Rows from expert 1 of block 5 of the encoder, named by matrix and row number. Rows with one number belong to one neuron. Each number is 50 + 15 x the weight over its row's rms, rounded and kept within 0 to 99. All counts start at 0. After the name is the row's rms in percent of the matrix's.
# gate: expert gate (encoder.blocks.5.mlp.gate, 4x32x160), inputs 80-159
# up: expert up (encoder.blocks.5.mlp.up, 4x32x160), inputs 80-159
# down: expert down (encoder.blocks.5.mlp.down, 4x160x32, transposed), outputs 80-159
gate.0 093:50 53 45 50 45 50 37 50 51 45 50 46 54 61 50 45 51 50 66 50 49 51 50 51 59 73 50 61 23 57 66 50 18 50 50 99 50 75 47 80 51 55 50 53 51 48 56 49 57 32 48 44 55 53 73 52 55 54 50 42 48 36 54 35 58 50 50 55 65 41 48 50 46 48 48 83 69 50 61 51
up.0 081:44 50 49 50 49 50 41 23 54 49 51 51 60 55 78 51 43 69 50 50 37 25 51 79 18 50 53 50 56 50 51 00 82 52 35 47 55 37 49 43 51 49 33 51 50 23 58 56 54 50 30 76 53 14 44 31 51 71 50 57 62 55 49 41 49 35 35 54 50 48 80 52 51 51 47 48 51 48 49 43
down.0 090:55 46 50 49 52 49 50 52 50 44 50 49 50 47 67 52 54 51 16 34 58 50 49 37 04 76 43 48 52 47 54 51 98 53 60 51 45 51 47 16 38 52 50 54 65 51 50 51 48 49 51 62 36 50 67 38 70 50 99 57 64 44 46 68 56 50 56 50 48 42 66 65 49 52 56 43 48 46 48 49
gate.2 086:87 35 51 52 34 50 49 59 50 47 53 63 51 39 48 50 49 46 88 59 50 57 52 49 45 71 49 76 41 86 47 52 46 45 51 53 19 49 57 46 50 48 50 69 42 44 62 59 18 48 61 64 43 96 51 36 49 36 25 66 49 44 48 68 56 62 79 17 48 47 48 50 47 49 45 81 51 47 30 59
up.2 114:68 51 50 51 50 50 46 65 54 42 69 65 51 19 50 50 34 43 52 40 49 50 50 33 30 51 60 60 47 52 50 53 41 62 50 99 33 65 52 00 57 43 50 16 40 46 88 57 50 39 57 55 57 56 82 41 58 90 45 54 55 72 44 55 54 50 50 62 62 19 46 50 50 48 41 43 48 48 37 48
down.2 101:82 29 60 39 43 62 53 45 61 60 48 49 51 51 50 42 48 45 00 56 12 52 46 49 27 90 77 50 50 48 49 45 28 48 44 68 52 59 50 37 80 41 51 49 47 54 50 54 58 50 56 51 70 50 51 25 59 66 54 70 49 56 51 53 51 65 66 74 52 25 37 42 53 59 31 50 51 50 47 52
gate.3 044:89 92 48 49 48 55 38 21 58 48 49 66 42 39 52 44 51 54 54 43 14 48 53 50 59 43 48 48 33 52 54 47 59 52 20 44 29 92 50 50 48 56 49 52 51 74 49 32 61 73 57 50 05 48 50 59 48 49 49 48 74 65 52 56 51 50 59 50 50 63 56 45 51 65 50 49 54 52 55 51
up.3 048:38 00 52 50 50 50 67 64 49 54 51 23 51 51 42 49 47 31 45 56 70 50 40 49 41 53 53 56 46 48 51 51 58 45 53 54 53 40 50 50 56 44 50 47 43 43 50 61 42 52 48 51 99 51 50 28 53 51 41 56 46 27 45 50 45 50 41 51 52 19 32 55 47 54 54 54 49 51 50 63
down.3 042:47 65 54 52 51 62 51 03 54 58 50 40 35 47 46 41 36 53 45 55 34 51 23 86 40 52 50 47 73 47 46 36 48 61 55 35 51 44 51 53 81 46 68 44 64 50 51 47 70 36 50 54 55 48 55 30 55 55 53 89 56 87 49 35 49 50 56 48 50 49 52 50 49 53 37 48 25 65 51 44
gate.4 114:49 54 33 52 34 46 53 57 43 46 62 44 52 58 44 56 20 89 30 50 58 51 53 61 44 54 46 70 61 28 44 37 42 51 42 62 21 47 22 47 50 57 53 68 42 12 53 80 69 23 63 00 50 69 48 59 55 52 52 64 54 57 55 54 52 37 86 50 47 26 46 49 51 50 77 51 33 49 54 50
up.4 098:46 42 49 49 13 52 63 68 51 50 49 49 50 54 71 51 25 49 65 76 56 64 51 50 50 64 48 47 84 69 22 26 48 53 49 76 37 50 44 25 47 43 56 51 45 50 49 76 47 00 52 32 50 29 59 72 55 62 48 60 42 59 58 47 51 50 48 61 52 21 49 58 51 39 63 55 43 46 47 32
down.4 107:54 40 46 54 76 39 47 00 58 45 56 58 53 27 84 67 33 91 53 43 45 41 27 28 52 62 21 52 71 56 46 51 39 62 43 51 88 50 50 47 52 56 52 98 48 44 57 50 51 40 44 56 45 50 16 53 38 40 44 43 58 52 57 44 70 62 49 05 83 47 55 50 57 23 61 52 61 62 50 55
gate.5 163:09 87 50 52 43 66 53 00 48 51 54 55 51 61 30 52 72 67 50 58 00 67 43 43 34 51 64 79 41 39 54 54 44 54 49 51 73 49 55 47 53 54 52 60 50 46 60 34 72 37 42 66 79 91 47 35 65 52 68 50 61 49 47 48 65 51 41 49 41 45 55 51 51 51 19 58 44 45 86 56
up.5 154:64 31 49 37 65 37 57 99 54 48 53 44 50 37 68 46 33 41 50 45 99 30 57 66 51 49 12 42 62 57 49 47 48 55 49 50 24 50 44 50 49 48 46 49 50 48 26 74 45 58 62 41 22 23 51 56 43 46 36 54 36 51 50 52 48 50 55 51 53 67 38 50 44 38 86 39 54 51 13 45
down.5 160:39 47 00 11 68 33 52 29 49 50 48 50 60 50 55 58 61 59 69 32 43 55 53 50 57 69 50 70 32 49 50 57 32 59 49 28 50 50 25 49 51 45 55 50 23 50 61 57 56 62 43 43 00 58 53 42 14 52 57 33 54 55 45 46 53 43 50 27 59 28 54 50 41 83 07 51 31 60 48 46
gate.6 076:91 99 50 50 50 58 44 43 53 39 49 56 34 46 48 50 49 49 52 28 46 49 24 85 56 42 56 51 31 56 54 25 48 48 56 39 50 44 60 38 56 51 49 52 71 65 50 35 70 48 56 74 42 49 49 30 50 50 38 51 52 54 43 26 50 48 08 50 47 65 51 50 50 54 44 51 72 68 51 42
up.6 082:65 60 50 50 54 50 17 64 50 50 56 51 50 49 46 49 49 44 31 49 56 62 50 51 47 45 52 50 06 48 50 50 60 40 32 50 16 54 51 26 99 51 50 50 34 54 38 50 45 50 44 49 48 48 43 30 49 54 44 52 17 73 32 52 50 49 44 50 49 43 54 49 52 99 45 51 55 50 48 50
down.6 090:51 54 49 49 57 60 71 00 56 50 56 63 49 50 50 16 52 18 51 51 44 50 43 50 40 35 50 60 51 51 52 50 53 46 38 50 44 46 99 37 48 50 50 55 76 49 44 50 62 52 40 66 46 79 48 48 51 55 69 08 50 61 51 63 47 48 50 30 52 49 68 49 59 23 27 40 37 50 52 46
gate.7 065:65 94 46 50 48 50 57 54 46 52 64 24 49 49 39 49 52 34 50 50 50 51 50 42 48 50 48 50 50 48 50 50 98 48 43 54 52 68 49 49 27 48 55 51 49 60 46 35 48 62 18 49 50 51 37 24 75 39 50 67 39 66 50 48 49 50 50 50 50 58 51 80 50 50 39 74 50 48 42 60
up.7 066:49 50 50 51 48 49 37 73 47 44 54 52 42 43 51 52 52 72 49 16 77 44 59 48 55 50 22 49 48 46 60 51 47 52 50 51 22 36 65 52 53 49 49 51 47 51 52 51 60 41 06 59 46 54 59 52 57 52 45 39 57 49 50 99 51 50 59 54 49 46 41 42 48 46 46 50 29 48 59 54
down.7 052:37 69 19 50 55 82 42 49 47 50 48 49 51 41 49 50 48 49 58 44 87 48 49 48 46 47 37 27 61 49 51 51 47 51 42 00 48 87 52 51 97 47 51 81 71 48 50 51 49 46 33 48 34 44 51 49 48 95 50 36 70 44 49 52 95 50 60 49 51 58 76 55 61 51 40 37 46 52 55 56
gate.9 011:50 50 50 50 51 50 50 50 50 50 68 50 50 83 50 50 50 52 50 50 50 50 50 50 53 50 50 50 50 56 50 50 50 50 50 50 17 50 50 99 50 50 50 50 50 50 50 50 50 80 50 50 50 50 50 00 50 50 50 31 50 50 50 50 50 50 50 50 50 50 50 50 50 00 50 50 50 50 50 50
up.9 015:77 71 50 50 50 50 50 50 50 50 50 50 50 50 30 50 50 50 50 50 50 50 50 50 50 50 50 50 50 50 50 50 50 50 50 50 50 50 50 50 50 51 50 50 50 50 50 50 51 82 40 50 50 50 50 50 50 50 50 00 50 50 50 50 50 50 50 50 50 46 50 50 50 50 50 50 50 50 50 50
down.9 017:50 50 50 50 81 50 49 50 50 50 50 50 50 50 50 50 50 50 50 50 50 50 78 50 50 50 50 51 40 50 50 50 50 50 50 50 50 50 50 50 50 00 50 50 50 50 50 50 50 50 50 50 50 50 50 50 50 50 50 50 50 50 18 50 50 50 50 50 50 01 50 50 50 50 50 50 50 50 50 50
gate.10 111:59 23 50 48 49 50 29 43 48 36 06 48 65 63 46 42 87 05 50 49 37 55 45 47 41 07 66 45 51 53 50 39 51 58 49 86 63 59 53 84 50 66 50 42 47 50 52 55 24 50 56 41 27 50 46 60 50 30 65 25 58 00 41 66 57 50 50 49 51 54 49 33 51 58 67 53 57 50 22 50
up.10 097:80 51 57 36 50 67 45 56 49 53 48 48 39 71 57 29 55 67 44 60 48 66 58 66 31 51 31 31 63 12 35 50 50 52 52 53 70 42 71 46 31 42 51 60 43 49 49 26 58 88 51 61 49 51 52 52 43 54 50 54 49 57 50 50 50 50 50 53 41 52 55 54 50 75 49 44 29 43 50 63
down.10 105:36 49 30 44 41 63 49 51 48 60 46 42 63 59 49 51 86 57 55 51 24 52 50 46 32 46 52 99 49 47 52 51 51 52 51 14 52 49 35 71 57 44 39 42 52 34 50 34 80 38 44 43 60 39 46 53 51 51 58 44 70 51 51 76 70 52 40 67 50 51 72 44 52 92 00 50 68 50 54 60
gate.11 103:44 55 34 48 75 49 55 75 27 49 53 47 43 32 62 43 45 57 48 46 55 31 51 50 45 99 49 37 57 48 60 74 30 45 45 39 31 47 43 41 38 56 48 48 91 53 47 40 58 61 57 41 38 36 37 52 50 53 47 45 53 36 75 43 46 52 99 40 50 72 35 63 52 60 77 64 57 50 14 45
up.11 103:51 84 42 70 47 53 36 51 49 33 59 46 47 53 52 54 54 52 50 26 45 49 53 10 79 88 67 00 42 48 49 53 53 53 51 48 37 44 55 65 45 33 61 57 65 52 44 47 45 58 39 56 48 49 66 50 58 59 86 38 50 41 46 45 55 49 87 47 66 50 48 59 38 51 52 99 51 39 44 24
down.11 083:57 53 41 53 68 36 53 44 53 49 45 48 44 51 81 58 66 56 37 48 11 29 59 19 81 77 48 47 39 63 55 58 47 66 45 74 40 49 63 46 66 26 45 42 51 29 47 47 54 46 42 51 74 50 61 40 36 38 51 51 74 28 25 44 45 40 42 50 55 56 56 50 29 49 44 58 64 28 30 20
gate.12 167:56 60 50 46 47 65 33 00 38 59 55 79 48 66 56 32 32 64 66 48 23 56 16 40 51 58 49 38 49 50 49 51 56 33 48 50 50 73 58 49 37 55 51 49 36 50 54 49 64 34 50 50 00 54 55 50 45 64 51 33 57 67 50 30 60 36 48 51 49 44 61 61 51 40 45 69 45 50 74 50
up.12 156:25 21 50 34 39 22 55 92 46 49 52 34 60 50 43 54 50 38 13 62 99 54 65 50 50 33 57 53 51 56 46 50 29 66 54 64 45 31 41 47 61 45 53 50 66 45 49 46 40 50 49 51 99 23 51 49 57 45 47 62 45 23 49 50 42 50 52 50 56 52 35 32 32 56 61 49 54 48 14 52
down.12 154:49 14 60 49 53 55 55 48 33 53 47 55 54 50 11 40 45 36 71 41 72 45 33 67 38 23 43 25 53 58 11 68 32 57 51 52 45 51 39 42 50 38 52 53 50 22 40 49 00 37 49 43 58 52 49 50 57 57 56 47 50 56 41 54 73 48 60 54 52 77 50 56 54 50 43 27 27 71 31 37
gate.13 126:58 61 50 33 24 50 49 37 44 51 52 55 49 64 22 28 58 39 50 50 36 60 52 58 60 52 99 82 49 47 50 58 54 49 52 63 67 53 56 73 49 44 16 61 14 50 58 99 71 43 19 50 55 52 56 46 45 19 67 27 50 55 67 33 49 60 49 55 49 46 41 43 50 46 45 56 47 50 48 51
up.13 113:73 51 56 38 48 49 22 57 08 46 52 54 39 67 41 31 48 47 60 49 44 48 56 84 53 74 85 77 59 61 50 73 46 63 53 60 49 64 53 55 48 44 54 70 23 71 51 68 66 47 47 51 23 81 23 51 48 54 51 41 46 71 51 48 52 54 71 58 27 51 55 20 51 50 47 42 48 47 47 57
down.13 127:59 45 50 57 46 53 47 50 80 50 38 55 50 46 48 62 34 55 50 46 34 55 67 47 46 59 46 54 49 52 51 53 22 50 57 77 56 47 47 59 51 70 07 50 54 49 64 64 49 41 50 41 50 41 48 51 52 46 40 33 45 50 51 29 67 50 50 50 50 62 57 19 55 50 43 48 37 47 59 39
gate.14 098:36 51 39 55 56 49 53 49 47 48 64 43 56 39 57 49 63 63 29 51 50 50 63 49 55 60 48 42 49 04 60 61 46 51 32 30 05 41 43 72 60 92 50 45 60 54 55 35 60 35 57 53 56 50 37 63 52 51 50 57 63 35 65 55 49 62 55 31 54 54 31 50 55 30 50 25 58 50 50 45
up.14 084:55 50 56 44 48 58 45 47 34 44 53 69 49 47 47 51 48 47 64 50 48 48 27 49 16 22 51 51 60 80 41 43 89 49 44 50 64 50 65 45 25 38 50 53 43 46 50 91 48 54 55 48 51 43 52 55 47 42 41 25 51 67 44 47 39 49 50 48 51 99 51 41 49 14 57 51 58 60 99 51
down.14 091:42 47 91 60 54 43 54 65 49 55 81 45 50 68 49 58 48 56 62 53 47 51 63 73 71 52 41 50 49 51 50 51 68 51 55 54 57 09 25 73 54 74 57 35 71 51 44 50 54 57 26 96 60 50 39 00 61 50 21 44 57 21 48 55 51 49 60 52 49 60 50 59 49 54 49 58 41 25 54 50
gate.15 069:28 50 50 49 50 49 51 99 65 52 50 50 48 52 65 50 04 47 48 52 53 51 74 49 50 49 44 49 46 60 49 50 49 51 51 51 65 28 47 09 50 49 50 25 79 52 50 51 50 72 52 50 89 49 34 64 50 51 47 45 43 07 50 42 49 50 51 50 78 52 51 51 35 07 91 50 69 50 38 51
up.15 049:84 56 54 53 29 50 50 00 30 49 50 48 53 53 36 52 99 42 55 36 14 50 50 50 91 46 68 53 47 22 50 47 56 57 50 39 50 63 52 85 32 50 50 50 50 51 50 49 51 27 39 51 27 82 52 20 50 50 91 50 68 63 45 55 51 50 49 50 48 69 50 49 50 53 03 46 50 50 55 48
down.15 061:46 51 47 40 49 39 50 55 50 58 46 43 50 51 49 68 46 87 51 24 50 50 24 52 99 53 74 53 50 51 51 72 51 51 44 51 55 49 44 47 50 50 50 99 43 43 51 41 50 42 50 55 04 45 47 49 51 62 55 50 49 21 48 54 60 50 64 49 99 50 50 41 49 57 19 48 64 72 45 50
gate.16 033:50 50 50 50 69 50 50 52 54 50 50 50 51 48 51 50 31 50 47 50 64 50 50 50 50 77 50 50 49 51 50 50 41 49 47 69 50 15 99 50 19 50 50 55 92 50 50 50 54 52 56 74 54 50 50 52 50 50 99 60 49 51 51 50 50 50 50 50 50 50 21 50 50 50 50 50 50 50 50 18
up.16 034:50 50 50 50 50 50 50 50 54 50 01 42 50 88 50 50 71 50 50 50 50 50 50 50 93 50 50 50 49 38 50 50 50 50 50 41 50 51 50 50 50 50 50 50 34 33 19 44 23 65 43 49 50 50 50 50 50 50 50 50 50 50 50 50 50 50 50 50 50 50 89 50 38 49 50 50 50 50 50 50
down.16 031:50 50 50 50 50 50 16 10 50 50 50 53 48 50 50 19 62 51 50 50 50 50 50 50 49 50 50 29 50 66 52 43 50 49 51 50 50 47 51 39 00 50 50 50 46 50 50 46 50 51 50 50 50 50 30 50 50 50 63 50 50 49 46 50 70 50 50 50 50 46 50 58 61 50 50 52 46 50 50 00
gate.17 123:59 50 63 57 80 49 47 46 53 67 02 21 55 50 60 50 51 52 00 50 54 56 48 42 66 73 49 38 52 47 50 59 50 49 81 00 51 49 38 54 49 50 37 48 69 47 49 54 59 76 22 50 59 56 52 34 53 51 48 52 63 24 55 48 24 50 61 49 56 46 50 54 45 61 34 51 44 52 22 49
up.17 123:45 51 31 53 50 55 50 57 52 64 55 12 12 51 70 17 49 51 35 50 55 48 54 50 38 56 48 45 20 34 59 67 76 56 51 48 54 18 60 66 49 72 43 31 52 38 69 46 30 67 59 50 99 52 52 16 52 43 50 62 43 36 58 46 44 70 60 50 51 55 50 74 57 65 54 59 56 51 42 49
down.17 109:66 30 40 38 59 24 57 55 53 44 53 51 57 50 50 41 72 40 51 51 47 50 44 23 33 60 52 68 41 52 69 47 52 65 53 48 67 63 50 51 50 46 34 33 38 40 54 50 52 56 73 50 42 47 67 56 49 51 48 99 54 36 30 51 49 48 72 59 44 49 65 31 37 47 46 21 49 52 52 20
gate.18 021:50 50 50 50 50 50 50 50 50 50 50 50 50 49 50 50 50 45 33 50 50 50 50 50 99 00 50 50 51 50 50 50 50 50 50 50 51 57 50 50 50 50 50 50 50 50 50 51 49 51 50 50 51 50 50 50 50 50 00 50 50 50 50 50 50 50 50 50 48 50 49 50 50 50 50 50 09 50 50 50
up.18 022:57 49 50 50 50 50 50 50 71 50 50 50 50 50 50 50 59 50 50 50 50 50 50 50 50 50 50 50 37 50 50 50 50 50 50 50 58 50 50 50 50 50 50 50 50 50 50 53 50 52 50 50 50 50 50 50 50 50 50 50 50 91 50 50 50 50 50 50 50 50 48 50 50 50 50 50 51 50 50 16
down.18 034:50 50 50 50 50 50 50 50 50 50 50 50 51 50 50 50 50 50 99 50 50 50 50 42 50 50 50 50 50 50 50 50 50 54 48 50 50 50 50 50 50 50 50 49 50 50 55 50 47 50 50 50 50 50 49 50 50 51 50 50 50 50 26 50 50 50 32 50 50 50 53 50 47 50 50 50 50 49 50 54
gate.19 130:55 50 54 47 41 36 74 52 45 55 50 32 55 52 46 43 29 51 58 90 53 50 92 50 80 48 57 50 48 53 44 47 53 50 76 47 49 50 47 63 49 80 37 27 39 22 48 51 50 42 00 58 50 42 65 49 41 50 49 37 23 57 56 14 40 59 48 57 43 44 48 55 66 51 70 32 56 59 43 53
up.19 129:58 30 54 41 48 49 49 56 51 61 50 43 68 50 73 51 49 53 53 58 76 51 51 52 53 63 63 50 47 53 53 82 50 54 58 55 38 57 51 96 50 99 49 54 48 58 54 43 47 52 00 44 60 38 53 39 60 58 46 51 43 57 51 56 45 63 90 52 47 42 35 50 46 97 60 43 88 54 42 56
down.19 115:48 34 75 51 50 53 48 68 56 42 56 63 56 51 48 52 53 40 77 59 85 50 99 28 65 48 56 48 49 52 36 48 49 44 55 73 45 36 67 32 43 46 35 65 46 31 43 74 50 45 00 51 52 32 81 52 54 31 41 50 42 54 39 50 36 54 48 60 52 61 29 47 53 37 47 55 52 39 45 40
gate.21 103:56 52 56 46 66 55 52 32 68 31 49 50 44 31 36 40 66 54 82 51 45 54 46 47 52 43 65 52 26 55 53 85 48 50 32 51 50 52 45 09 51 50 45 50 47 43 46 70 46 38 71 49 48 40 51 52 50 51 00 54 51 49 50 98 51 50 24 57 42 36 28 57 48 50 42 44 52 55 61 44
up.21 097:75 51 50 40 45 51 49 92 56 37 64 63 37 62 51 73 47 48 53 50 99 47 53 53 59 46 52 52 15 00 51 59 61 44 47 53 64 43 56 45 71 48 54 50 50 51 41 36 51 65 51 63 49 05 49 48 69 74 57 38 56 55 47 50 50 45 50 51 51 46 50 81 47 47 58 50 46 53 77 69
down.21 098:72 64 43 34 41 46 59 14 50 72 49 49 57 50 34 47 53 59 80 53 26 52 43 53 50 50 75 99 53 44 58 48 54 61 65 19 48 90 60 00 56 39 29 07 49 36 51 63 90 52 51 12 50 51 48 43 50 50 18 37 61 56 41 54 53 21 32 31 45 51 47 44 46 33 19 44 50 58 44 43
gate.22 220:55 64 58 51 50 50 50 43 47 51 49 33 61 50 50 42 59 51 55 65 86 48 65 62 49 40 58 33 75 59 67 65 50 31 54 83 50 47 65 64 41 72 56 39 57 42 46 23 30 52 01 23 89 45 53 52 75 48 44 57 39 32 70 54 42 47 61 45 91 40 21 60 49 66 58 61 55 54 22 41
up.22 250:60 62 67 51 35 75 28 32 70 56 50 53 44 50 40 52 35 55 51 51 51 48 91 51 41 11 55 88 59 76 67 48 75 57 44 35 49 65 55 51 35 53 44 31 63 69 20 41 52 50 30 45 68 61 41 36 60 50 49 51 70 53 57 69 37 46 49 48 71 72 54 61 50 79 66 43 50 84 56 79
down.22 242:41 78 47 58 43 42 50 00 50 79 64 55 49 20 41 50 51 57 15 62 45 58 48 41 30 55 52 52 51 51 41 29 47 51 57 48 55 43 53 55 44 50 43 49 58 71 50 50 51 51 31 33 87 56 24 54 48 51 50 47 50 43 35 49 48 48 51 48 65 70 45 61 49 60 50 49 52 80 44 41
gate.23 083:51 45 50 49 05 50 49 08 55 51 49 72 40 49 51 51 44 50 79 55 53 50 49 51 74 50 49 51 51 51 46 50 46 56 49 51 49 57 45 53 48 50 45 95 50 29 50 44 40 49 49 49 50 47 53 48 34 48 50 59 50 51 50 46 51 50 48 49 52 67 45 51 50 70 99 49 55 52 52 50
up.23 084:50 42 11 47 56 50 50 50 54 47 48 50 49 66 54 50 13 77 93 47 51 50 45 51 49 48 36 61 36 67 48 52 46 25 48 50 49 26 24 36 46 52 50 49 51 45 46 46 34 47 76 46 68 00 99 43 50 48 70 55 77 37 52 38 63 50 50 50 51 42 49 50 50 50 50 51 79 51 53 51
down.23 073:13 55 62 32 37 18 56 91 45 52 51 50 50 43 50 41 54 46 00 44 54 51 52 55 70 45 51 52 23 47 51 50 40 50 71 45 40 43 55 50 48 49 53 57 50 43 63 48 59 65 01 49 41 66 49 49 50 54 69 50 50 34 48 49 44 20 82 50 55 42 20 25 42 50 50 58 58 54 35 50
gate.24 080:46 46 51 50 62 50 51 55 46 48 43 57 23 50 50 34 49 30 50 43 69 52 50 48 55 59 51 74 49 99 46 46 31 45 51 59 43 00 50 99 49 47 50 50 50 50 63 59 43 49 48 51 54 33 48 48 52 49 52 48 35 18 45 47 49 50 51 42 56 47 49 53 50 41 43 60 47 43 53 48
up.24 077:52 26 59 50 51 50 92 54 52 52 03 46 61 68 49 49 64 41 50 33 48 49 50 49 50 54 83 55 42 48 39 21 58 47 48 49 50 68 92 45 33 41 50 59 10 64 34 51 50 83 49 49 44 45 50 46 69 51 52 47 50 50 51 54 50 50 50 99 73 58 50 53 37 92 73 53 51 56 49 50
down.24 071:51 83 49 51 67 47 46 55 75 47 51 61 49 47 50 21 49 48 82 00 52 50 53 42 47 00 50 60 48 53 60 50 49 49 31 43 37 34 48 46 49 69 49 50 72 50 25 62 50 59 01 50 66 27 52 53 49 50 51 48 50 31 41 48 51 50 49 50 94 53 53 60 46 92 45 68 50 50 33 25
gate.26 074:55 27 41 51 88 50 49 41 28 36 44 50 52 47 60 41 79 51 44 52 76 45 51 51 00 50 72 49 47 43 50 49 52 47 48 44 04 50 50 50 73 53 45 50 49 50 54 38 57 70 49 64 46 30 39 78 50 63 00 51 55 59 38 52 50 55 41 50 50 69 50 51 50 49 49 46 50 59 79 51
up.26 059:58 87 71 49 00 49 26 69 56 55 50 55 41 49 42 50 19 68 56 49 52 50 48 50 55 64 49 52 52 51 52 55 47 50 49 53 86 44 50 49 34 50 53 56 50 38 50 92 47 03 51 49 57 67 57 41 51 33 71 74 41 45 70 49 17 50 65 50 50 34 51 48 50 50 51 52 47 50 48 51
down.26 066:67 40 48 50 50 49 44 42 49 60 53 50 58 50 49 48 50 50 44 46 41 55 49 62 50 91 59 55 62 67 51 53 50 49 69 46 49 49 49 00 88 53 51 12 51 56 50 50 31 52 15 50 50 44 50 14 50 61 49 55 26 76 29 38 61 50 49 52 40 75 59 50 49 32 56 47 53 50 58 28
gate.27 068:69 57 50 40 41 51 55 00 49 53 69 42 45 49 00 50 42 51 48 46 35 49 50 51 34 37 51 68 48 50 50 49 49 55 48 47 50 51 50 50 49 50 50 51 27 52 48 72 54 52 50 51 99 49 39 05 39 47 41 59 51 58 52 50 48 84 24 50 50 88 81 45 57 50 46 46 63 50 46 56
up.27 056:51 51 77 47 45 49 51 07 50 50 54 46 77 68 68 71 42 49 57 51 50 57 49 68 86 43 50 56 50 42 50 52 65 60 78 49 48 87 51 52 49 51 52 49 49 20 46 44 44 50 48 50 91 39 49 11 34 50 49 48 50 55 51 50 49 50 27 50 44 72 67 49 48 49 53 53 48 51 44 57
down.27 058:31 50 40 49 44 53 35 00 49 47 45 47 39 26 49 51 50 77 40 53 57 50 56 41 37 51 51 51 35 50 59 54 52 48 62 50 58 99 66 17 94 31 45 48 57 47 41 43 38 54 50 36 88 31 50 45 50 46 46 50 50 47 28 59 48 51 46 50 50 73 51 52 59 41 83 43 56 50 39 68
gate.28 020:50 49 50 50 57 50 50 49 50 50 50 48 49 50 49 50 50 50 38 50 49 50 50 50 50 56 50 51 45 50 49 50 50 46 50 00 50 50 49 83 50 50 50 50 49 49 50 52 55 63 52 50 50 99 50 68 50 50 50 49 50 50 51 49 50 50 50 50 50 52 50 50 50 49 50 48 52 50 89 15
up.28 021:50 51 50 50 50 50 49 50 49 50 50 62 50 52 50 48 50 49 50 50 47 50 50 50 51 38 50 50 41 50 50 61 50 51 50 51 50 99 50 50 50 50 50 50 50 50 50 48 47 45 49 50 52 50 50 48 50 50 50 50 23 49 49 50 50 50 50 50 07 50 50 50 50 50 48 51 48 50 34 99
down.28 023:49 50 06 50 50 50 50 50 51 50 50 50 49 50 00 50 57 54 49 50 50 50 50 49 50 50 50 50 50 50 52 22 50 75 49 50 50 50 50 28 50 50 50 49 51 99 50 50 55 53 50 50 50 50 50 50 50 50 50 50 50 53 48 50 50 50 08 50 51 50 58 51 54 50 43 50 50 50 51 50
gate.29 229:46 85 52 58 46 64 45 08 49 71 42 70 53 54 65 50 10 93 58 24 66 57 52 44 54 32 87 47 66 83 57 28 62 44 58 37 78 52 61 98 31 44 59 24 50 74 48 44 46 42 39 36 54 47 49 42 72 52 52 52 47 46 59 39 40 58 45 59 50 47 58 65 45 51 66 51 50 50 57 50
up.29 244:50 99 50 54 48 54 42 48 59 49 50 52 51 50 61 53 27 89 50 51 65 51 48 40 57 32 47 33 78 69 80 52 67 37 57 49 69 52 51 77 52 50 48 49 78 61 48 41 51 42 37 38 62 49 51 47 67 56 32 73 50 46 50 45 57 44 50 49 51 53 55 74 42 59 57 45 45 50 70 39
down.29 257:48 87 24 57 54 65 52 20 57 61 49 44 49 23 62 56 45 56 08 37 35 62 43 42 50 53 51 32 50 53 90 44 50 51 63 40 53 49 45 68 68 52 36 51 75 99 48 42 58 46 45 33 47 39 32 50 21 70 38 47 30 51 40 50 60 90 48 40 49 77 51 24 48 60 50 69 46 51 55 50
gate.31 050:61 49 50 50 49 50 52 53 77 48 41 50 55 48 50 50 50 00 51 50 49 45 50 64 57 46 55 61 51 46 54 54 95 48 52 50 05 53 51 50 49 50 20 48 50 50 50 63 51 50 12 50 55 52 61 54 50 48 50 00 47 51 51 49 50 50 47 50 50 50 41 37 50 60 50 25 52 50 50 54
up.31 049:50 51 50 50 49 50 49 46 50 26 50 50 50 53 52 52 51 50 68 50 50 50 50 56 64 49 81 65 50 51 50 32 49 51 49 77 50 56 55 50 50 50 50 02 44 45 50 55 43 46 50 50 52 49 54 41 50 71 50 55 50 33 49 51 51 50 50 50 87 50 45 52 50 49 51 50 50 50 55 00
down.31 043:70 00 50 59 50 50 49 47 45 49 50 53 56 61 49 49 54 48 20 50 55 50 50 51 49 51 56 18 50 68 44 51 50 52 49 62 50 50 99 00 44 51 99 51 79 50 62 49 50 50 51 48 49 50 52 49 50 50 51 48 48 50 50 45 39 50 65 51 50 50 53 49 58 26 85 48 52 48 49 47